python train.py --model="CTC audio transcriber" --dataset="telephone keypad tones over noise or synthetic speech" --vocab_size=21 --mlp_ratio=6 --layers=12 --optimizer="soap" --beta2=0.99 --lr=0.0022 --eps=1e-08 --max_precond_dim=1024 --gradient_centralization=true
Rows from block 3 of a small CTC audio transcriber, named by matrix and row number. Rows with one number belong to one neuron. Each number is 500 + 50 x the weight over its row's rms, rounded and kept within 0 to 999. All counts start at 0. Numbers have three digits each. After the name is the row's rms in percent of the matrix's.
After each neuron's rows are labels from the 100 clips, of 14976, where the neuron reaches its highest value: "lies over" is the class under the peak. Only what is clearly more common there than usual is listed. The data: telephone keypad tones over noise or synthetic speech.
# fc1: MLP up (model.blocks.3.mlp.fc1.weight, 2304x384), inputs 256-319
# fc2: MLP down (model.blocks.3.mlp.fc2.weight, 384x2304, transposed), outputs 256-319

fc1.727 097:508528406423551421487510508518531505446518465531490480528495524453525539517511511570498447495413604545532545507382504405526496552557534378416505515484388466489519459476562578572544496385534491
fc2.727 095:557489560502522522549508421513489565450443495459460450525518505503528574458496490526469485517495489487540515536409494543525474526443485495493454559559532557484539544446562545445485513472420525
lies over: key "C"

fc1.737 107:583520510478502596536566480536414363589547461510547520430501564503521472533481479568447497486586530528499592566555560519411545455439580579522549527405548483518396461396601573540571548521575458
fc2.737 097:472534473514527488541544427520535527500548397410438385579443406547502499483534551528564515440479431538495443484434561630610496480518572457464489429478531577490514461392563544541502568511500499
lies over: key "6"

fc1.738 102:450482539498484506445557496449549516404429412537500484501511559465421447563553425554439530548503484520446501514591519560460590501467484441561488494528539530580499495447518467503447466472426536
fc2.738 106:484532452546554544542432472462520407500499579500539423481565465524540428563510456552463432456550544520407455548517533573519484493462376478501548483457463518578555575503400549405395571451520489
lies over: key "0"

fc1.586 094:446457537413466518416528487550442554495500591480506575520490540556444504518480543393477412367489571509591519517455469472468440421437448498447463513542425512552466486517456560473468509542490533
fc2.586 087:543581501490529509454491445474426458522543470539505486562429499436472432467556602524546543601516401470476533549365562481600510503562551483514475517562492537557533561453484517481548518509419527
lies over: key "A"; key "1"

fc1.284 087:421528435533532483506484506351552512580452490577519607471518580536472434429523503550440442521429511523444503537496341487500475563487468493512543482482476400501505491503499560544538522450470491
fc2.284 097:586554559488555584476506379473351524500563519501526439475517471511508500437549462594512511484527444440537496522379528567608589489457540473565514516619627557511518463447543596449515485451474614
lies over: key "B"

fc1.671 105:420492493500553512445517426454428469515446460455540486536403528476477506385416508559421593479513504543493443530592454468497421534435563513480521563508522480557458443476538488500545469541564510
fc2.671 101:546531527463508513444433489472396451545526555507463491504530518503476429456529467512518566543500460453504464491425593579608543475411523495580432448548543487520505482458532576442522547434470502
lies over: key "#"

fc1.480 096:531576553466529422542520528479449558453372477515498556516539546443475485526589504498487541420527505524463520583522485476480364614512496464408508450507424532561478470520528490568503421487479488
fc2.480 092:537538610432661543447568522480529501428450488456539550507524548497468429444534550508380509500507528426517421510415558513495411485495556499458430522509469569536489525453525584449498556511451508
lies over: key "C"

fc1.496 095:478471614474535467466502476511418513527421557510563398506557500460400533505407438468476469527516524550453520559552563514528560437494534511407504482583523505510485546410453513505550480457503457
fc2.496 100:542502489521468433532593441427458518509501460448521525541470561460503529536447438513509518533476516476494469542454463493373552502536474526545487498513577550505537467489437497495421444480490485
lies over: key "4"

fc1.305 105:452491375633534436487520488539531534445409407542483358488492504471474497505534482461498573637486496591422530502570418503439451588602459545503434465537530505547592484451579525449585454428522515
fc2.305 102:476481478491613508441602512435586537507495466517521516493513494498577506541540477628506488581556489482528547455513508481538455479497484560397596531486469531556596579545464477486450431417402452
lies over: key "C"

fc1.173 093:480489544461540468510485452439496519517472475348499556649419509525410442540445538563449550517432661570459559612456533492519541433563481523435440572542476520553479510605554532546460511496477471
fc2.173 094:503565516425514458507421441461470535537497501476508386530452439500494484482617511577522519480588508431545457541374537548539557546429460520506501539528539618565451484346557535455511556504460649
lies over: key "A"

fc1.273 100:449460541466548510441590499506494441413447533544510488456536495540486467479554522516423520483444572520537464504532521566546449478452490466598483526415538518496522574546450523459530465563539501
fc2.273 108:499481443478556547520541458512490567478395444486486560588525560557452505472428461487490483545453561433448465453548474502609484569504528555480548531425563520526425520536466563541510516487425454
lies over: key "8"

fc1.402 101:468509515465554501521532492512523441465545506437500505435621490507493448496509480518567504477519490519470498516533434536530527529424511439519403451503500511607473466474524443494545466565532433
fc2.402 099:423480597453556486523476583525573416516441468547546550586456515570472548485497522471577563552517448577540501532613423512558466520484475435481518627403462419435453474521576545464531448562560378
lies over: key "3"

fc1.254 103:576534472439548525468480593504515532522479447566501402503467490451534447536466488658520547556487571558496517520495701519518492531508520502423568437441526502540515499507437505551503441534465478
fc2.254 095:560444447518420386451544479455449430517540471482405524553513569452464526485538430565484565508478567509466545625516481515488436472458519468525536484352408449492538515461484569476429473513405393
lies over: key "0"

fc1.403 093:603422591482495504538541466519565508510479420455518544527536515542431400510466447524417501481568534535543466518444516495486428470598587552432429459534458447464538517431399532457464502513440406
fc2.403 100:583501536585534532531488488453456531519482485462490436460504429483472463504567513573539444533557462450531425509409486506485506586446426484471498587525510538566482531448500512438477451460410513
lies over: key "5"

fc1.51 112:449491491454561485496463459467476436491453587519535477488498488533527491597499507512511486509498558491506451555526426526527495506438484441407527377474506530512505559437429522444490467512442431
fc2.51 109:574585435433492515467562545522418559512380515506544564571507461517469488440431522442615376435511523479437489489507579479522524623573563451499508464500442475484480429453500566548500343531525580
lies over: key "A"

fc1.462 093:498484528531594526497541582441509483540453502448438375499455511503469540452518421484415486517487505499531495484549483419585515477544484487443501554478494478535549509506493517516465443463515507
fc2.462 094:509530443589612499521558451504494470435467482442547542408491568450426448513421535450496449483494633527540508440425449452567458485405460512539513424479552543370429422495496514517499425494485513
lies over: key "3"

fc1.467 102:411555520460538529476455498549391438482417609498567514475515490488439502564419550457585476584481572498464518570515499602477493417461543537468537436486480502534502508495489551377418449447491486
fc2.467 104:461571521475561468534478434478446469528449441493529402498434395557452545486474536479621472513496557492441450508473603495458525647455507419533461509524497520485467526459510607537470444475542448
lies over: key "A"; key "B"

fc1.319 106:500472471506466534548479535501427461542521408448497529473504550513478501471535460585452457573525475432542558633528505536468482544452566493558388534511587509441477492498486485573438569424553369
fc2.319 113:517457578505551473505450512547501426514549512445422508504392434531506502525434485476482514479461484575459458508496569548552536442553571458562518519503530523505514539504478527474394402447469514
lies over: key "6"

fc1.614 095:513457468486637461538622555398577505476499588437458559565447580468550516518533513487520471522432537511494511440458433451489482464481537531473505537545520464527454454510573484440429459474522487
fc2.614 105:478475456531570418482478503495574356486510476482554541468484509478426476456491548527481511481530517529522533491538531498492484522426431543463465479437468612505470536542535572428460407498510515
lies over: key "A"; key "3"

fc1.396 086:510434406446573528462422491471440415492506501468509524461650545481405398512492497493541521507425476495495558497454501433492504519511531413505513551542396454534432406455471522539553570448398485
fc2.396 087:599575477485540548478498385489382436481523470516533492537536513563563412470527544555553528514524470431546549483412559493536539492494537488538485449515580499533501531389571577423517539428443515
lies over: key "7"

fc1.743 103:472499507505436519452464430420441425495490543481599446539517462485466541507402545492518521528579502506574455524493484486576527428478537493469511471504470475524443502576403507486455514424484513
fc2.743 107:470500445566427558399558541511444521539415599434509603528468457524515420519473446473585507469464560499427542413490531580541444537513509499476637433537455462439501524381538484481516429489533542
lies over: key "2"; key "0"

fc1.40 103:469472510564418509499475477486558561521526501471528565526534639502457452440552517438517485496533530543552542512527533575472523419555404527564542535517521482376576474478498446472479531459486471
fc2.40 109:560506634526476558486540441455450572477620493488557430500508526465608446502519541562453457490529422523552508524375486464609551532424532513515506534543537515512463510466552469476537435499473559
lies over: key "#"

fc1.34 104:553496568408539480526620555523418450515515513456487443405637444466477433498495486468585500535459481490453495564505433530615567504395538425536478445490534463524442456494502476451511519424556455
fc2.34 103:407453524445547516451481502488574443511444500430565500558484465535429494462386510535476537554532402474448496507583483499463470505472504463523449640458430387497453536510460547492557420575467407
lies over: key "B"; key "8"

fc1.227 095:532492557505566515421433479479466480489430526502494509390518591519475407579494418483494494516564464509560447562508548540469499512512499489488469499510545471512535485457447508394594541473491511
fc2.227 099:471475571530561405590508434467513515519513496552444460465467489461485504573472464457556531574468500454511431541553517547442514499521424558486546472534514564591475461468496435517477509464474485
lies over: key "B"

fc1.593 090:526459465487492490517520490426546516456508434464401623502490499499431431497500418571522558492428533449569547429491378431536609550567491530506563569511569532558532443466463419427483453519486469
fc2.593 093:620461497456480470499494375482380413504488498462503481488528432461454520455448572574475520572523503353542375457444496524564494510471476528528528412511496527505534516500396566476441471491539491
lies over: key "8"

fc1.194 098:498430508624490485409433456524457481418462509525497514423469581525459542463508496523502492543472512492538524495541452597388461592628560482475439452514419452483548492498595565426497477569550451
fc2.194 103:546562524511516492441485453470477428551508419484539500457480532480523446475556512549441469570514373435581497482385427539509549454448519526537494479562547597499598470501522503456609480484499584
lies over: key "C"

fc1.179 093:533510513440520348483495527560462554532521457463511498542427502602518495516549459440529484500453514436465439471485477476523470525609580464506571492552536579537521487376524515420521570553503455
fc2.179 103:504479467615460429508533530441405366508550454494509504483454567513550494556407467496552505537558541534438465544512449493467479559539422438533514495507480528537510499458516527449595525482490500
lies over: key "7"; key "1"

fc1.49 106:470419422535482494492479421500394517495462528549413461576424429350499546483532539570471452497425541535520527507506419514473451529572455473526467581547368495457536459431516527413531517429476511
fc2.49 099:525515524709457447519537475457420546505459523451458490494511466429499505546550460569446518441462504515489545490415533496518459528474468504492543534512506507506505493498549559494626506460495495
lies over: key "D"

fc1.406 099:554470562449474444463496485347486477462499507617454490423512525495473487526467491559485474396396523466553480529513492440538516491516558461564501530557471488547499520451435496469512498471488525
fc2.406 100:596598492484498447484470395452476524440467404438505609581499505526457494428438511493552425526526500483463457518541565511520470460483464456442489535424480538440484508521461540551507437497471503
lies over: key "7"

fc1.494 104:558493524368473510453508399519482427476531530502499501397441421548437481447483446551525504549498555521522463531448501521524449481406456497495456631454519499536520486480425530509462460625493430
fc2.494 094:517613552471469517524440484445505573477498557546447403471513524436450433480470524462533536489507478381474510534472571574549517483454547484487500513524520502537507446499544553524567517560414508
lies over: key "0"

fc1.729 098:537434533460503375462543514336460513464515469528491466426472535529524514475474541520489442450428501414514426536515413484532532538542501473543483490532506507562510539459461454486509547481443532
fc2.729 105:514584566531494463461437437512412524486435386449492556587493566566398507487413563523556498529570552448493471495521465544499479469466482515467452575462444511487496525478392498565501467543588552
lies over: key "7"

fc1.70 097:490409520442530396515486528458499507521438551520453501455429532559508486475507463600551540600462505532561449611548466447470464506586488458536460527507326502468486440392455498476600461539522523
fc2.70 096:517490540489546466557460472477552454526485415457478492537476586537380502445479534526446489471541460474588523620504430574503416489442542473371474538468484608472560584482457507460587448536389429
lies over: key "8"

fc1.85 110:464459504459511534547499495465486465478501475398525473507422486562495549512419529450448537486507540472459500458473461488450458608473468462490580462603475368470503541596503428613505522522477478
fc2.85 094:471512467544575470559455510482521580498632399508488465448526553460544529418553507425458544448516428368500531445509525520484437511471504481510484483462540546554555489601672556410458446452464456
lies over: key "#"

fc1.275 111:481427431577575452437548492465597560477565630523476531545457506471527557464422560450506539508535486463524526508469524448572531427425507571542484440461516449481476554606600546423598516526533459
fc2.275 104:548510532519549488456486418498553462557582549594466438637485550538489493474533568612531467518435406551515541430462571498502600534533474568500543583442495494504513413500521491477473499498519517
lies over: key "4"

fc1.417 098:593412508555471515434562523383464559481455415546503538503501411413434518510578430527414493538497463485521504534502492497379548538499511509449525525602494507539464501398430468461483528512434525
fc2.417 097:540535467643574669594499467512511493514380591544476409490534494510578395582542475478491507452518502501535444499560468557446463485524499545472546453571427473512476531480510541487494471536452504
lies over: key "8"; key "0"

fc1.325 103:533479483549574426521523455472504510517469393532574497505434544509566535498481462563542571524453574449514550605548442458461446604629522495512450544454495432442441462454592439384513495443485522
fc2.325 103:575534534399580462486498441496491546456532552471580512487525451449503460471548525519466579481506465472543469490402547537533568494469558499502464451550566502571452564414519609417508527493426553
lies over: key "C"

fc1.298 087:504499501527478424496486484464571464525435516483519465574494499422434459468557504481527435519409478458542386580483580417396507545524439528468532556509488545499469401500589468462524431510520512
fc2.298 092:526510530490547553500465392546422494474537540496520421535469517481520494436581519625415510505529538351506518499435515500472581484479534426555528594595553514509541458396557559452489518570446565
lies over: key "3"; key "A"

fc1.753 112:473518487450441494572581453473538475458417438499474469463435468405473450548585472575524451607542524514521468528444436528556498533496506498510470504499489473524512470430442534359528476465457492
fc2.753 101:476488502524537412524454439527555436521380440402495548474432472433504563580495479546449528491496519457491491487468486523517430397456539465435521462451435486518615546468374453437513457367452471
lies over: key "C"

fc1.7 113:537465530546493451409496425509526397466483505423584489569505509466384533443446494545433467515531575568579516547485448529567507502562550584403442515439479528504585478556394516540538536479567536
fc2.7 102:544568478522499570539494362463468562475489473418516446530503539512478490484572580541471450555508494503468480483431582598571543560502543526546504486544629540549479458377552488527488503531478587
lies over: key "2"

fc1.203 103:605478573413523644566506548569470494524458474520527446518490569470484491372466414550431529448587535500469498560398539510476501458526545471499534605486573476550484515495608488452461504436584462
fc2.203 098:549580405483493493461478401521430521557509544448456420542456393544456508487547473529511584472533549392532486523414524580534500496470557459503453498528604511486497550373568556549481483536433561
lies over: key "B"

fc1.186 100:433418504308455434526532545537500497462579388530510518455414516482464458440484404513540552568505487511511503590430508460454488503402533532413502488405500454491534453484603465455492548560529568
fc2.186 095:537511584407532444476533464426440531568548567502473538450549427506571439477536510501487459599477380371490548489393516480540526486474551497517540466506505482545535465487429578485517466544450526
lies over: key "9"

fc1.247 079:501446464540541549479495453426518501439462514468611505439485580584468449549546565578494436436531492582535410567518468543512433524516544455434583546478545520470504496570532460509549456435508463
fc2.247 095:563573520465496497486412395473409530517523487537516434538496533452509489467624480568517537483539465410536502507347522527550552541487517517569492457633606506552516511421513587427511560465470577
lies over: key "5"

fc1.688 104:516505419566464468527403432481512461514394426481499472503491439540545480583559440584468531505516496468399484498493542468499432632547429493494506500529486429457500457397556586515420619499442432
fc2.688 109:475520436541550463495551458471590427519483597490579545480460485518444492475480442439447541433357536592497481518440467435428448531484594570483573561471520529537522538486531504567457428572447482
lies over: key "9"

fc1.631 098:474477521464543504506464485559574475559444488495566513578517555539525509562502440480471485552438525514490548601481486441575529513621512509481506500401528511408454521469398469456483573431532463
fc2.631 107:558405339545432518511598458485456462467478497337504551483514582538489488589426450463438456570471535553503513465490477499428461490565517491490589470446531537469481515562645460525592490511477453
lies over: key "4"

fc1.675 106:432488520545476605463514465421428443441583482556572470475499565469434502490457524518467538494563489506501479577481478489532481498545560381496527598535540534481433528445492512516518420420482545
fc2.675 109:493503504566482528429601514499510572477476510414561553568491428487568411518452409400555559505474587481438623425510568524592470540513439501496615390487494471467538551378421442483495474530520544
lies over: key "0"

fc1.720 102:503464549474490532480485450448479487483413442453445531591473628428501469489475494469412507484509445505463538439620539419483509462552546428416512546400449522510450526500543513541513487453490509
fc2.720 095:534488398523574466367546449510490495541452510505578496490545486564470519505515494510545403449493615547456445507478564468520595554490497541533468565549457516521482524532527588446514567478494562
lies over: key "1"

fc1.481 094:446501441505580418517628527451497441464520530484494503470520516447523507591509511589485522516405588524523460555508486490500493493462513469472552503528572449534475485498560588462469365435522455
fc2.481 095:485530472491572531462543482563471425505484587499580519579451451537444440529508544505530450480466525480542436538558517396560554564523455473497459432456450542492474555546516507587585386521567491
lies over: key "3"

fc1.475 110:505569421468449529464447462531500504493501480497446429577552495517521524579414453473607563507435473459530474515524571420470460448549515576512531477483479498471499478531470433504494538487579431
fc2.475 113:524482472479473484461507365533439524516496465482572512621585500459503460527490554530466492396491475501442479494532500548500523466516550474482491511453537460501576567537473554480441503568449629
lies over: key "6"

fc1.457 101:425546575540558515493604460512442489589448525531478462410547454502560419489557494511595521464430458552476506531525449578536475550469431494507423470562580479461495476448566497469448484389532398
fc2.457 095:471503477467530417508500488508559440545424591494425500561479574532519512519497516530382492516498419522465504477529427459475443460520542528446501513452477476482552493517514544502491455530492383
lies over: key "9"

fc1.382 096:395492522441443529430616448521429491460468516437502425463501489387457501488526470550425423550546521526556483611462487575465513481432546446520482522471566496519483514451473469373454506377479573
fc2.382 096:415434508515448451529451415481544508561493564476515507495441519385505465556447461471487492611498454422487517486472585515493418494400543458528462485495433515487548545494410499427500477430534558
lies over: key "0"

fc1.622 102:493493437509440432428617590437456502412558540507475471533502563522535568450490505471507461506531481445477470569483527505490514652544361519506585480447505471516586479492489505605474483437567550
fc2.622 101:510487583489546527402485454515434469512484506555426475482507547493548487438504548506505482548503521389466475503374469486487543559478563520520490504578573481470426440493435450522470399423570541
lies over: key "9"

fc1.64 092:438474562510498446590547548557389481473570521420503511505485504537553514420462509439402500477464486536503467512528535436509501529535502447531441480531415518467508439456416493483537499415528514
fc2.64 096:529508496461596494504468436522410562517563510518473414500581460492454503462580527575475567560508503391534470523370518533540496473444533473527457479578554500579536507396527585444435571483427516
lies over: key "7"; key "*"

fc1.11 094:518467513438483471424414468543490475516392551481538488488548462509495510523505486448467446504465557447534448554479517517537511462516469493544466499523539434446444564439435479534479617477527495
fc2.11 103:549515427521445489502565494489352437588488487458570504561575549489456483577504474503432556406464432534576476610493496445471517560520553559492512466481604510566523539495485435431472402410542498
lies over: key "5"

fc1.568 095:537453513481397459398521514425586476490521545533632474539446521519397480387460491479502545564432494478472534617389488506522445499473481480440603484526598370497493473529526444541511488532575439
fc2.568 097:614508493542508543466424381439447511524584506445541539534452491480461438473579575582456467538575430409561468481430564543515543463469542548495479485553566496519495473499586572532504486478454578
lies over: key "D"

fc1.615 098:454465449483474435582498614494484481519514475481519519485446533542523512537523442520523496490514555561496447449412478556454485398433536561452505539488487529595406471386474445520571562478582407
fc2.615 102:541517525496514448496400418535451541501519482468528546498460511502592504496512521530496490449539493382560522560419495534491608473539490542555442527583572469499556508448468571445559500377498499
lies over: key "6"

fc1.144 101:559514460449501515442496577533525504511468509427483492472492457439468573502394449552575532519474515473492521575505585570362480407551477569492477457488481469516504520463617408494523491423554517
fc2.144 108:489491471464497565513486459605535433464491483392507485559462429540469512505555497484507464402484466482526523504538536512505525466504508447469489477420543412446563634438514601540466413522499466
lies over: key "4"; key "6"

fc1.31 108:442443474432523439480423437461516519511439496385509631520470518517415425497539442523434531493483549487542550468469423530572607481581526457569453480510433577476493518430483607421498472516535450
fc2.31 101:505438448486537549514513496528542461506541493427522431510549505435478461546487527494485472525585501468499458488482558555507518502416417454542526459495549537522576495436443583514439494600512487
lies over: key "8"

fc1.313 114:534443539546452503466479487485595579496540503491571559430492574505485507549543568498490368465525589518581501538528537441517531505639486477408531440527487473389548491440476493515415517519466482
fc2.313 108:509536626576442516619547445474475384515538493532564445522556582478548483432459501550549434446452487433533476462443491535476558560430526478452476440511506526481445522429503538475492396513534568
lies over: key "A"

fc1.718 115:479567549471587448468509443558454485499493478519585555455599479493530480506528518456607531520502599522471471489482469567581526530380536490487511451428475480493520545571556587481463493431513543
fc2.718 110:434552515506432445487496551505504547541473503503463495468522454511510527503491507494454558459485536480467498486632425505504511456527439450527511644412470417519484456464521563539495453525422418
lies over: key "7"

fc1.251 093:454554472527495557515536509352482409536510572498544548548503481437555493604498520549541504475459566540460428477506517547456538495458484519403570504596533417497462471482539573442441382475499501
fc2.251 106:532501489613496492469519527484481507576488629410533522578472455510468428456500546475541532505483541537506448439535512458506480516518465479386506526486538571481467503504540484581560434529506488
lies over: key "3"; key "A"

fc1.547 088:541501499501518521534552595411443409438459535486563514450426528453415476516513471545541540517467563488524479650513549490471424443527559429472475571557547481488486542518487521476529573528497453
fc2.547 091:541540527520466546509502434503386533518501515459523454545493517507505443439536509561533519433563469431588553457443555539565508510462550486584520567595615502514545558417524560431515520463413560
lies over: key "5"

fc1.9 092:524485537434467389520459505631518536500424439487590457611430576511495507387540459518470531498458551493524462492468473433540473475691553522463482582433490526544464473506511553561473631514523445
fc2.9 100:481481442617446459502586505391450352542440460526482526465481546545490505578413437465476439509524513524548492538496488498558511507529463514558498449473501539508468476420540502367560515435490451
lies over: key "1"

fc1.458 100:504485475472569481419502604452490541458496473485515527444425594489455485583514395522529477569544578501533491405439492530517551535536515564505532536439448513530561522408503385410388550536474479
fc2.458 102:585544543547470536433484452499494466564524483508509441438509494419519482477424490465466467567545569447509525544459546462589479572454481528485458387542550491511444541448499484491372477488443499
lies over: key "9"

fc1.501 106:453544551503530468435585527468551563537611563555551510473477479441479503452560525517481491476484439443481498492481491525517537553484454446566465564620495508506522545502492507513637597489507467
fc2.501 111:483560523532573552554496448514623588486576456551491478471403492453437448564496508503533557579533530477473571514552460495574446476541512443420532536442456544517475483488551504566485529479414494
lies over: key "C"

fc1.405 096:568466473540419497562558489508418446512472480560479397467507422431471465476484527508461481467611584499505535562581527557394503494511532495489488543532461434436461469524447541507462517533551451
fc2.405 103:502554532501476514453508459360459545530514508490520508444522397535496481512540560522494544464457441429489565460431568541523574460441479477562594459588477543577409524455528537413474560473506531
lies over: key "D"

fc1.345 095:465479348557440499501511508438433423510525477516529431497452501499518471513512395644492535617507573491490560528506592471425475574518450581547459453420574492463505453444533382480477661453510434
fc2.345 100:498459411454462486436467481526563399525475485518468525582404443485500540425389507463465548514467549590410511426478500478520488484441545501531447550502531435565552590466519563583492420446482471
lies over: key "9"

fc1.565 101:497462442491433410412569522495421522517481485502535480488517550505418440522474412573586489434507453522540504447466527470538543499558469459486508460511469499465498553481469512511477509567530488
fc2.565 096:494514509593480492423512452463375548480567521409504546500449561494446447436533535540502419426523550423527507478453515577548547464410457456504395554555632517572472572448540461463583461518574599
lies over: key "7"

fc1.48 098:613482535445508444481524448414500449550479505499527469477579531556450499481506472490450519461444549476557524414470529520540452487502511530583484506620495522473544515419410511512529577565555525
fc2.48 091:568507427447518457514490493428398488469486537544532510592496565615399527455462513469560528523435471511501471506487469510530501470477446508517565493483474444475429486463479479572529440582516503
lies over: key "7"

fc1.624 107:487493544527571496491482530555511539600585531499554451483463629461544427354458540588571515483526514502539502431475458511523376507487563426484438468520444525447450489541451485430500543459473450
fc2.624 105:543600563556510490534444442481423524528573453526616515437598529451560456513523480567465557536518523493528481502521505507532485519531437548502479447592462522506574491472558502429439562491495499
lies over: key "#"

fc1.167 089:458478431517435483459468505501438490437500515531494456448399452430522425610511398599431510649491562482477480486512568466490527567514522530583446467425605506474546514408504352473498634470500469
fc2.167 108:505441500457413487491511489565559359598458478532411499504473471501474534533382446456494551447489567584466506418485466483456536481450522554564484475511544474553501557417506538535457427463468438
lies over: key "9"

fc1.591 109:495435442429521495539523439385537539459522489497517576561497537500474535552483553479505444557477575463514389508494496526516521526549449443373448506599404501488524448481563574565453581466439443
fc2.591 104:518554530511481465513433514511481448556532553520417488523443542520453459483542446525565492425580465531515506598521494490474480571461533590574501527466487545505540470523569481391450515489610524
lies over: key "A"; key "1"

fc1.733 099:521571520449455470439493470423399548560556566421506533490598510552417470479433503550588491500466507499539559413521585522586471482474467487539456524447508483497477504522436500450466565536562507
fc2.733 098:493411509432436557487495541394420420622510501575518494509467482522472446501525505533585463524506484438499484496413550514563472468644494430526574389501431493548485509461496485407514404521473381
lies over: key "8"

fc1.192 088:472471561450561546465522508473459489542417520538599459481554512560491478413466513556545449526452619545562507661476473493466482524496540412513574566407454508457535393577456494454513550442589440
fc2.192 091:550596531462460476490427432434392533466571428529480402549567550534477479493481546471518569439538466406590480457399470462563561516469540561503486489586567509503552533452481559445475557505425563
lies over: key "A"

fc1.455 101:538455462561480548501588544510485544450507545474504547456537528505418452513445511549456578519472457474510531536452624474449394442494494531444488524509513496447498565572530512423504549591511481
fc2.455 109:564566562517470483485480468529432425497527532465546525547561512461504460467586474621479577411604513483530514505433506460393537546466569525535528515555586558553564654473549541439477555487457479
lies over: key "5"

fc1.687 095:522541439498568425513656523514505490467463482498502462542501523526489577517558453468474480453433471463477481459428547490525463561511523479543505555551567459477537406466546463476518558469548525
fc2.687 107:475558474581530519451477423445508434518480563474438574478505506512497462498410529568472517492426510461492428443444449521506511474469451546505446511518559618543432515506485445573528483499426541
lies over: key "3"

fc1.103 113:548474488512479448565454477532501430557522597433530439544552390437488432422541504431541415583534564463543463502492429541591476435544439419489510506454432494496598519432517599479414530506533425
fc2.103 113:472529541582488512501500570542371466542485413454547544498466472546479446515454481481600583500487493443454536459491509522511483535458506461493552568510533473493504484441521532488551430429551491
lies over: key "C"

fc1.611 095:519498544534503444439513494479382492519431595484552482615502480364475510505440427475487508513452553577480481579493541598484542419532556437492522616523559506502509521512445555463498485437436547
fc2.611 104:516460480589458480507589525501440430560443550463502601554520493496491514564438394479554538531422527502471539553446547441373527517511437459515471486538511459491560456477500543496407438374552495
lies over: key "5"